Rows from block 7 of the image encoder of a small contrastive image-text model, named by matrix and row number. Rows with one number belong to one channel. Each number is 128 + 24 x the weight over its row's rms, rounded and kept within 0 to 255. All counts start at 0. Numbers have three digits each. After the name is the row's rms in percent of the matrix's.
After each channel's rows are labels from the 100 images, of 14848, where the channel reaches its highest value: "peak on" is the class under the peak. Only what is clearly more common there than usual is listed. The data: patchworks of several textures. In brackets: how many of the 100.
# convs1: grouped (16 groups) 3x3 conv (encoder.blocks.7.convs.1.weight, 256x16x3x3, standardized in use, each kernel summed), inputs within the group 0-15
# convs2: expand pointwise conv (encoder.blocks.7.convs.2.weight, 256x256x1x1, standardized in use, transposed), outputs 0-63

convs1.144 045:169134094125152159152141102120151100095123099136
convs2.144 088:121151135164118072146136081166164086110152154198110139146126099133149038122159140140077138136124127119099103125113134131160150155127127125148102117122131120112132189116125112103098158146102144
peak on: zigzag (46)

convs1.21 219:137130135121132129122128156154155054134129094138
convs2.21 141:118198131157124115136126136161113127143100088113180111064138156169129130132106123124135138102126125100120125124137143138141118088123111114143117140101182091127159132118103095100113185109106077
peak on: speckled (37)

convs1.10 244:131123127151170080171157106114130125097113124129
convs2.10 145:137170134175149131182131110132115149179121112117115121012000150161135131160144137127155144131178144118146143149150138120126149110119122127134112114146140151152171131155120136133140129130113110
peak on: grid (86)

convs1.179 201:143095159160132118145132071101151134136126144102
convs2.179 136:110112134145155134167118118093120111122119162099150144082125088143106133121132124120107151106113096118124104120114136126145107134143148123103163167074250130143123122169137131109136085127156118
peak on: diamond (40); spiral (39)

convs1.127 057:177102151127154129102137104156138125088120139098
convs2.127 124:107118105144181133145129104120123160129132162110112126151123117095139138180105124115199008141109107122128126169140118123120133135142139144121147142087174125176118113130159160115129103120147144
peak on: spiral (41); rings (37)

convs1.109 043:135146098113143124098142127075169130164114147120
convs2.109 096:159128094088136157123139104128128154106153114155121146150088118106116122109176138131118159160109154120132121131107117131161135111122137116134116083153118075109153137169082173136129120110157112
peak on: honeycomb (30)

convs1.58 061:143172094105151122096099137169118133118104144142
convs2.58 109:123129133079107119122118107109106146115139089123172107079101113128127117156136135129131131132173083158143130101147104084136118123116113130124097093137106083128160137152094161103134147149144111
peak on: furry (33)

convs1.64 105:129143104162156146117143123141104060121120139143
convs2.64 093:179134130113132118123181120169134137131087125112189156139126148145138131175160136179110143165131143105119106146105142143137124095127131131146159100152127163156129110098162127158157159135148157
peak on: camouflage (26)

convs1.211 048:150115106099117182122153132117151155124084118122
convs2.211 102:141099125113160139133113101145142136095117118137156153149118119140108153112051144143193123110148121150106130136128151209113121090086155117110110102134085123123102135115116139152145066160116109
peak on: cloudy (45)

convs1.85 184:109120171130151108133149153120072146148102109127
convs2.85 112:067148130113069111116092151120098119092126220126107148122136093120091116152175119099127143140114122122119126144124106116077132113115055121127166137187172167126129119097146138116129178090127129
peak on: striped (38)

convs1.63 057:111182094109127161109131130131115128164092121140
convs2.63 111:137112169080115126099145131123097124110139098107115127126126113124113141135125143135181139099157109124150157078161128127139113181125129115144079098147080063141202118126120140117120108156169156
peak on: plaid (41)

convs1.14 115:113128129104115157111200105117106129133153130117
convs2.14 101:143131104141145132115113145091135161129104163120117125116131116134091111122087143147126129121165098107094135150133096167136152110113188101133158156135128134115140102131063110158130098083129129
peak on: crosshatched (54); looped (27)

convs1.229 091:172114133143118104141077142115139129122105120175
convs2.229 091:135150097107120144121122061160134158155143100102174127143144152095137131125089125126138106120132111148150141062126110131144128098155137121125081124132135166100086123168099159150118120159130060
peak on: cloudy (26)

convs1.164 049:145143109141144119109118177135106133066145115136
convs2.164 090:119158167159170151065100155182134098154138138169140133155202125110125158127122128092121138145113159135120095133145153121131134125098093137153124113143171124110118070147159121136168116138121130
peak on: bubbly (35)

convs1.49 252:134070162118146177148118137118098126122117126132
convs2.49 122:161097129103149134150119098089151137131118119156165097140135149125110105068148126133111139136119133131093129138097106135098134109094135147111154202123132140127089131138127168149105114113107109
peak on: rings (46)

convs1.153 037:153124112160124164147153128102158092097109103118
convs2.153 076:102154163158111136195146105134131123143047150120112165143152136150129128119147064136145138134167089145145072138124147162107186124143147108107106138139127133092159136124148135129116154155143143
peak on: zigzag (25)

convs1.2 227:142107096141117133177115176114118116102160119117
convs2.2 126:128103138151152119141126123128152134141102127153190124111091111162101139147148118136140141090146149144102096077135182167114130086134103155116090076158165133115129118146118100123124085110105105
peak on: bubbly (95)

convs1.141 132:156142074141150142115094138138115143152084122140
convs2.141 107:147184082109135154137157121112114192150150138164130133146120119117140139126109145097143130087165161100120132118140120124161146132123105118136114097103139139134142117113154098156131142125125132
peak on: wavy (62)

convs1.6 094:097158123128110193134137093109118127154113123132
convs2.6 103:115103110162105159127116159127134152120176115149167124113139086118116136097145124127152120119119135124130078153104143107152149124113144153130130054125109090101126143127129162120114141113128139
peak on: marbled (44)

convs1.50 034:153136174133132095120120121112117076144149153102
convs2.50 091:137121126123105155122099112144105127103139125133134127146131128132118141106115164019109136133110173112167204114127132131091125122109135129060137092112135120118098132114115137130114154121114124
peak on: furry (37)

convs1.106 277:135142146128141126122127142078163074104131158131
convs2.106 151:119203131178081121131129126104142105129129109137145096094223137147125118113154116120133129145148115114103124105142145126111116113103158128105116101147091112123140116125144084115110102116095140
peak on: scaly (100)

convs1.198 269:099058152151126133129129129123170140114132122142
convs2.198 139:127126156132151125136132144135194136106136065124169132151155113165127133040136113125116160129139110127125155229130178143129133114119139074103188165140086114120123132092142127126128107121083115
peak on: veined (49); labyrinth (31)

convs1.9 051:135142113189149075139113130129120120104140108142
convs2.9 107:140096101101140146120123108136041112134161127138117084149146093095133136117121124159144147126146103146111133108129149159118115104126171150148115116153108095132107114126097177148164098144134137
peak on: zigzag (39)

convs1.88 074:136095145161127106119146168167098145110108111106
convs2.88 113:115131138148171127133110063115147106125135183163101144106125161106137083162118142098150115134155130140145130129129108160115113137142134177100117219086128136115162112131145110141122093117122102
peak on: spiral (49); rings (25)

convs1.208 050:155112136121082104103153136152140123095131175138
convs2.208 089:147127070125113132115124154117149133099141148148124172150105144126114097120078129127120145103174120133162119144141137184122156077119162141150145139128112103106114112151133119137139037116138070
peak on: cloudy (32)

convs1.130 108:149120103076163176115143122096146129129126121128
convs2.130 091:132111135134130136170175151127093147152127085139116139157121135134119140141131135130117125116156136146142135117169158087126122105125154147148096119126092119147099089124126092116116134158136191
peak on: cloudy (33)

convs1.71 212:118136136140123137148151129133165116074078152112
convs2.71 109:121180131153101141144113158103072141119141173148115135117141109164125133168204132137161133139128131123126162107138164144126111176123084129130134130118059135133130139146091093116126119130135140
peak on: triangles (40); crosshatched (30)

convs1.101 090:148099121139104113164134109163096114179131120112
convs2.101 095:125160094180157119103131089099128143105136123145071112100127156126103113161169135134113140124108190123138139137156128127124122120164114129113117091149115146126090148093165113107071128141115136
peak on: crosshatched (89)

convs1.169 065:109123106159150118132149166157084135083120125132
convs2.169 100:156145101145115103135117144107139139113121145134119144156144134125176081129138177168094138106079153152107118109122136151088119146107180136124131158135121150190160184143135117118130120153137093
peak on: bubbly (60)

convs1.163 058:085119122153108074155120129142140155156153120117
convs2.163 088:107124117120126115110075083136095115144085135100149111136102090114146119143139128151141149176108082186104120151128098117146126104120163142096135174127138140159133148136149124141145140101120126
peak on: plain (51)

convs1.110 050:165138128121090147160130122071099120139130147140
convs2.110 085:104097125140077166129106143108126078116135108191134106140125107134089060137122142115135127180143150150148118125120121143132105120100148140126123118090126097128106192074106115096092169130144137
peak on: brick (38)

convs1.180 064:147117136186156134119145103108133136137100110085
convs2.180 091:093144114103130143141122146183097088145126129097119144165134122099121147168125113108137128150104125143120155145110160129179142148143154084162159114178136107107144107125109139087123140131131158
peak on: rays (52)

convs1.32 066:116123127166139144106144126141150157083140106080
convs2.32 085:113141125118095077193122132162137175176139117083163137162121128112117157135132116119146136137111068127139153123163140123096155159135143160188114151095133115142130176129136067134095134132099149
peak on: zigzag (34)

convs1.108 192:158139125130136122123144139061093170133115127131
convs2.108 115:115048149116113128145130161088140158133142116110164110162118091152133131109135130141142149110155146094111106112150144099105136169123105174157123072119131117133098120149126107117121144149126129
peak on: brick (87)

convs1.226 058:120077139139080135125135102128129135137146137180
convs2.226 098:119149129103146128145099132091144170126134110165100131110137160133142100077067139159151115088107135222136104134105115116165149099132134117155135147156157122126113118124137103134155139202134134
peak on: furry (25)

convs1.120 086:112109106168146116074139166149135107130137108140
convs2.120 110:175113156145133135138095105107132100109141103137166102110110141113139094136122111136106125132155113117090126101104093113133131130144120141110127149133147126130122160112140132161126161134113162
peak on: rays (36)

convs1.255 060:137171111102085156153115118123136157089128119146
convs2.255 090:124134150135171126097157146102123092109130145148156133119108107110142176166157128177121113096192146134094114133144142103146107122122120110098139121107108112119120097121159159121164147144134163
peak on: rings (50)

convs1.86 053:115121114163122115125168163126080156145104133107
convs2.86 099:123135123152144123148120077118190104100125145103144095122158171119134100179120148119147103148109102115124136148102144137085134155133109165129131166138165144122118149092121138144135091151125162
peak on: spiral (38)

convs1.111 048:170135123131080125171133120100114150121123151094
convs2.111 085:125091114119119147096185093157138111136110128147115129143147126133149124112154142142130125121162117115107128121111145102117108134134109126088111105102123130187124143151115127082055139081109135
peak on: brick (54)

convs1.161 156:133135149130110172140136125143132119052115128130
convs2.161 109:107138151128116097131115140118185084082123152115142136158142065155100104104160106124123113135142145109120098102118115138147095123116131138120111120119181154127075135063135130130089139117118115
peak on: studded (45); speckled (29)

convs1.47 066:109119103160133142125127121162160156084131129084
convs2.47 095:114129099100152142148144110143140103166077129154134154150115133112136128115142111109160134136193137141133132134166113165180095155151135142092131123074130132130141196144149067129193144127095142
peak on: zigzag (48)

convs1.132 263:127128148178132145110068135120117156122098125137
convs2.132 138:104182093120139120165135115153090139112119116112119157156078108156103131116165122139131152109155138140118150104122197117095124120139124118115118142116183087143151134120155122109128148127112103
peak on: furry (82)

convs1.83 143:134124124130145068150144142133077147143122153108
convs2.83 110:136120101084071118098132167138168118131122120094120127126167167109118113113163144172080115088140111154131089160138160122172117143109139178144177123078083131119132153162146144139122125150138112
peak on: veined (39)

convs1.175 080:114127091155150090118168135152104132091127152140
convs2.175 092:120131127155124064179098133169158087147133106124110135136137128120103164126153125097083131103166112132124180123133135159147079118109117156138138137130140107135127146090129148130126129113103169
peak on: bubbly (53)

convs1.232 076:076096156139109126110127113126145156156108151157
convs2.232 086:102141102141125117095098119139109092156173096207137137111111125104111089113148115142109136158150151188150148123157125139106139127086100137137127132123126117073112138142141092041112129145129148
peak on: crosshatched (30)

convs1.172 093:076110114149144090146115140126126154154168114122
convs2.172 099:149122119108122106148145137164091126137148142122093137127091124146082143157102119053126134160133122136135086132120104126115119128117127172145145156143095166127096131122164156164131139098137095
peak on: woven (34); plain (32)

convs1.254 072:174160112143080141160112128116105148109109122133
convs2.254 090:157138147115109100109124126141158072117170106132121146136100159106133115165089126126149139099138142164094151134109139132125176158128136154132126142125105095101124132126158079149099166098110073
peak on: rings (57); spiral (26)

convs1.203 044:146096130170112134156084129112167112108108146130
convs2.203 115:164092129134099124102145118134157128076133112145093133069113127052166149131109141146081101124121171132130128112134111119099128104134103137137107127128104176126097146124132123120134115153179108
peak on: checkered (30)

convs1.89 063:170125127152128091134159158142083121130101113110
convs2.89 099:187118143133148129189131132130163148135112166073068169134118114119130143139166131109097116135169115145127169161144135124130154155154120125133146170123116144162187116137137074117174120144127116
peak on: cloudy (37)

convs1.113 088:211132140115121122096134114140126129110123117120
convs2.113 131:129134101131156129138144101125138140147130019145127131148125118099149141125127127114160010140120126112127138134112127124137129149144122127120143155042174149138143122152120127142135134108138128
peak on: rings (40); spiral (34)

convs1.62 208:131175168127148122158110129133103117078114112122
convs2.62 126:130198165120117125136114177101115133170094118100107116165181093156135121139140116125120134137118119141111119156167184105139139158086088166111176152141082136124151107134097109119128188110118133
peak on: speckled (87)

convs1.55 089:125176137118096142119122130098112098154111177129
convs2.55 096:172151140155144158161157116117073070123132127145108133144162097127176093124093129184131134148148185109106122120101119119100153117161164165137114135127114125138159150151130143132110157130129109
peak on: woven (59)

convs1.183 066:139116112116119158143125184134120139110068123138
convs2.183 089:105129107143121136123141140107116114181169121143143129123151147144147095125095140162128139102065122094142113088135102138154152120131124144153115068084107129134142138163127145135139122080110123
peak on: wavy (36)

convs1.44 054:148126122157128153092139133136145150074146110090
convs2.44 087:145144110113107130166126125139123116155150111117143113131094128130116071113153155155143136122111121053076038142124127123136135132125120140168118187103124093128128119141124091053123139134111134
peak on: triangles (27)

convs1.221 054:089162142093112137125171108128134110146105164121
convs2.221 085:087110132130149170147097144088131101044078145127128130136123139127116140136131109090133109178118104143108091108141115111201124143105114117127143089105122138177142109106124140195140142117135138
peak on: rays (27)

convs1.216 259:160130092110127148153120118147160140130067117129
convs2.216 154:171056145169070150131140139114127135142127121135076119088165154148154126154185140145120155145134132105133133101166101101145132139138102090129163141138163151137163127126177054128109083137111149
peak on: checkered (36); crosshatched (28)

convs1.242 067:153149116168103113150123144147064119123122136119
convs2.242 087:138114145130115102121156088119149144174175092116136106148089115141135109100100134150119136120129146102133150127079113131126147221146127116138125134112127137138119084120098117113123156152122074
peak on: spiral (37)

convs1.68 032:147160072158156124128137136114142085141111119125
convs2.68 100:128091133167114112104135167091154130117083119131116123153143160096140141128157147117125171169142122100160152144135126107136132155162133070156099124126117113155160115144133151108130093119119143
peak on: dotted (41); grid (34)

convs1.99 094:145119112138085125161138096130166157151104117099
convs2.99 090:097127136094122108149103148132114142166099137137144141127114123138158151102143136106148156156108142148120058127139133120092077126116117134104103092118124109132099178140100101118126132155119139
peak on: honeycomb (31)

convs1.189 054:126134123203126128121133129131121118121072131131
convs2.189 105:129104144100176156121126152130086152069135132146126108127142153127122131129102136117153119102151085143120137123113114121128124129160123138147099140154119126127145152086133101159149130094093142
peak on: spiral (58); rings (25)

convs1.122 053:191137130123132106130105136142142081109100145131
convs2.122 109:119133109160176130120107142113092142099126078140134103126116111087133113167085123111143000139140116121122132135090152154152142161135115122133133124115159127136136084151134144147130089119163132
peak on: spiral (35); rings (34)

convs1.104 116:145133107147076102154132110159141145153112139093
convs2.104 088:087130124131126130104128136126118172072169108140104156104145174135146145151135102117156149091130071120094106106150095119048137111109086105102113111166110140117089150136144125117128130134119090
peak on: crosshatched (41)

convs1.65 034:113118137143150097160073124147115150154126095146
convs2.65 085:086145132098088119157117114123136150119092128151135125092167084107137146119150136185153137135098105123138187125133114145106155165117116106080104121105101135138134121157131157114160123129179141
peak on: honeycomb (51); triangles (30)

convs1.102 133:154128145137134133137144128130086064095146145142
convs2.102 119:113122149114123117149111088088105136085110133144119108133153163139114116114088111150088101084128168145140085146131122138105110126131140129106151142094131131115150175108139148137111151134120130
peak on: looped (64)

convs1.22 050:130140136132161133124167113126119111127165071095
convs2.22 089:111129104152090174135166120133154140144112121123142107133155094126091129148122114091154151082136119141122123166187122138139108138182116139154120162097150133139126100116138135097139155091111094
peak on: veined (41)

convs1.237 059:158177129109158104102098159103126122107119127147
convs2.237 102:163117125084110132142134075166128139177161095115166116108111158092133138114090133133131111148109135119138145076137143126113140153117109099124090094136145176123109128168052163141120131127130075
peak on: camouflage (29); cloudy (27)

convs1.244 060:169138124133132131127137188097088138110115109115
convs2.244 095:103118115148154144122121107131130141132108112143129145120127120139099109111098147128134079095131094155112170147097126092110118100131113150172120131081130153125131134148157117158165130126115129
peak on: rings (46); spiral (39)

convs1.235 267:148126126118127102133123075146138124121140109192
convs2.235 132:130138136126087129133127146092151118150151196122132097102127085188102129027007127148129117130143116140123105155162162113162129172135101071133146182123112123113141134132071083124124149120123110
peak on: diamond (36); crosshatched (31)

convs1.227 075:159157112142177134102113130099115132116084127149
convs2.227 095:076113104145127116102107161167178147125113173106147167123105096115139113172109133114097145142121109136127113151101143159092089116152148129134133133138139115123110133087209115118129109184161100
peak on: rays (51)

convs1.34 261:135126084136138138133123130133122143170119153064
convs2.34 147:134138137166119141149129117153149145082130145122108157036208086193132132161115129118115157135127121152141140132145000073118125145116126122127159143127147157141104127155138096134131064114127099
peak on: studded (95)

convs1.8 041:128152125113097112119087140118160148144087159157
convs2.8 087:106151110105096123125089180118127116144169137109129090121120121130106140143128108116120119136155111100095112124104109139152149124121176138104114101108127138088168139133148152141112160133110122
peak on: plaid (34)

convs1.3 113:132126151137069128092180122105123140148131132132
convs2.3 095:155122144136143124143125111070118128143210118152112113142164117124107155111098137118123137106111151111115158128133126118133113093119177101105134149151122141106146120138133144140158108078140162
peak on: crosshatched (69)

convs1.31 085:152116147146158143127143092156122093136133076109
convs2.31 107:107143134155090078121110147132122118144132136130152133140141107122082119157124142124137133082095164154115143154160146123071098156158122125118138152113117132125126141120106152198116192104107102
peak on: veined (49)

convs1.33 062:068140119139126126097124117148169157152140106122
convs2.33 093:166140116135105110125132149132112096133131116132135118110148145111138107107130113123154125120154182173146113131137107138114136138174146097144123066121130135097132123112124107162133127109149161
peak on: studded (77)

convs1.239 301:179162118134147130097114138112123135130070134125
convs2.239 142:152147159114152131153137151130208131118141100149135116127145153172107123066135144146111123113130136141133126111115186129157134129126117059124205153122115115122119125108149114126122128127095123
peak on: veined (68)

convs1.174 072:109116161098115125155129132153144148065149130120
convs2.174 110:142118123147151127095131153135119103187117151090121156151175121121149144112106111118141124114190061090118135134132143100089125144132148125145128099128162107142133136128104112100125108129107162
peak on: cloudy (25)

convs1.234 192:091135140129123142142120187109121122136127148076
convs2.234 108:134128154118157133161113169075157142072133088126140114128072120165109104158105150142143125137132109098130116123131115082164145156144086118122091172111122127115148145128127093112118131105110142
peak on: checkered (38)

convs1.118 040:198105127107132119110117098142138139137105152110
convs2.118 122:132109108129157121116124104165149150113132172137132130160093122142132128132085127115124010132124100134143113099101118136132131142117092126123132174104148157140127123134163140135140119123115103
peak on: rings (43); spiral (40)

convs1.162 071:101121081160157104127122155162089129126133140139
convs2.162 090:112146118106106201128107137155153113138109135123131145129153110129137106133149111168111126094124103149132136137163127144163126114102160159148135128102089118141099136148158128125106122134150141
peak on: bubbly (25)

convs1.105 131:149116107139093130133129106141185148154110117091
convs2.105 096:084173132123103132115147110111106106105095104109138138116062093135110119114174143152127134184120148154139112101094127154091166113126119099140136105171133111139160129128102114138104108095125134
peak on: honeycomb (58); triangles (38)

convs1.150 094:131148149135138160139090070120092146120133148138
convs2.150 108:126130120095114128139140135091105118143126135119122077135106106089126155133131119143102130089130106144135133091110110088114130094132115094149122134135113154121112132101114109145111149124118128
peak on: wavy (26)

convs1.186 084:139110122119133097113115193096114127136139125167
convs2.186 097:126159134136132125103143132126100198169123137087154126182187152132120135120105117112119114117097140147135118131133109134096134111107136120101120107125012138116171098151144133115120122134143160
peak on: marbled (26); looped (25)

convs1.103 068:162133125109087131167115136095088128152133158126
convs2.103 093:091123124156077157074166124114128125100094145181123115124103150140164140143137145133120148141133112141154107112111117133099147120116166140115124158073103119090118106115169155140177153101130122
peak on: studded (48)

convs1.39 199:148134158116123121123130120127123111066152118180
convs2.39 128:148099133142137145155144136120126127094125143144116131124144078175154128106173139129116115142084112166152135155168121084132127127182104174136139158149140183166115118176108084160142070136118096
peak on: plain (37)

convs1.219 046:152162074112140151138116094118168126139124109120
convs2.219 102:142164090089125128115125104093110119101126177124170165121152120123115126182085123115171125109164131130103129148165182148104149129101148121135139154092091093132111130152148108130141060146145076
peak on: rays (32)

convs1.246 056:165156105123080151142093131106152150109121121142
convs2.246 097:140125153129116140093121133135159118119132165133100150114141141109147050158092148122084131110179139169137116126130138160095087130127143135123106149131102145135109106179168141124074157129104129
peak on: rings (65); spiral (25)

convs1.98 050:111099129074149170156111137115134121138130112163
convs2.98 098:123102148148144061150142090150097135165163129109098123138113126133125127117141079132104133058072090130111150116143137146142126195113100142108123102094144111081135124138088102117168136114136180
peak on: bubbly (34)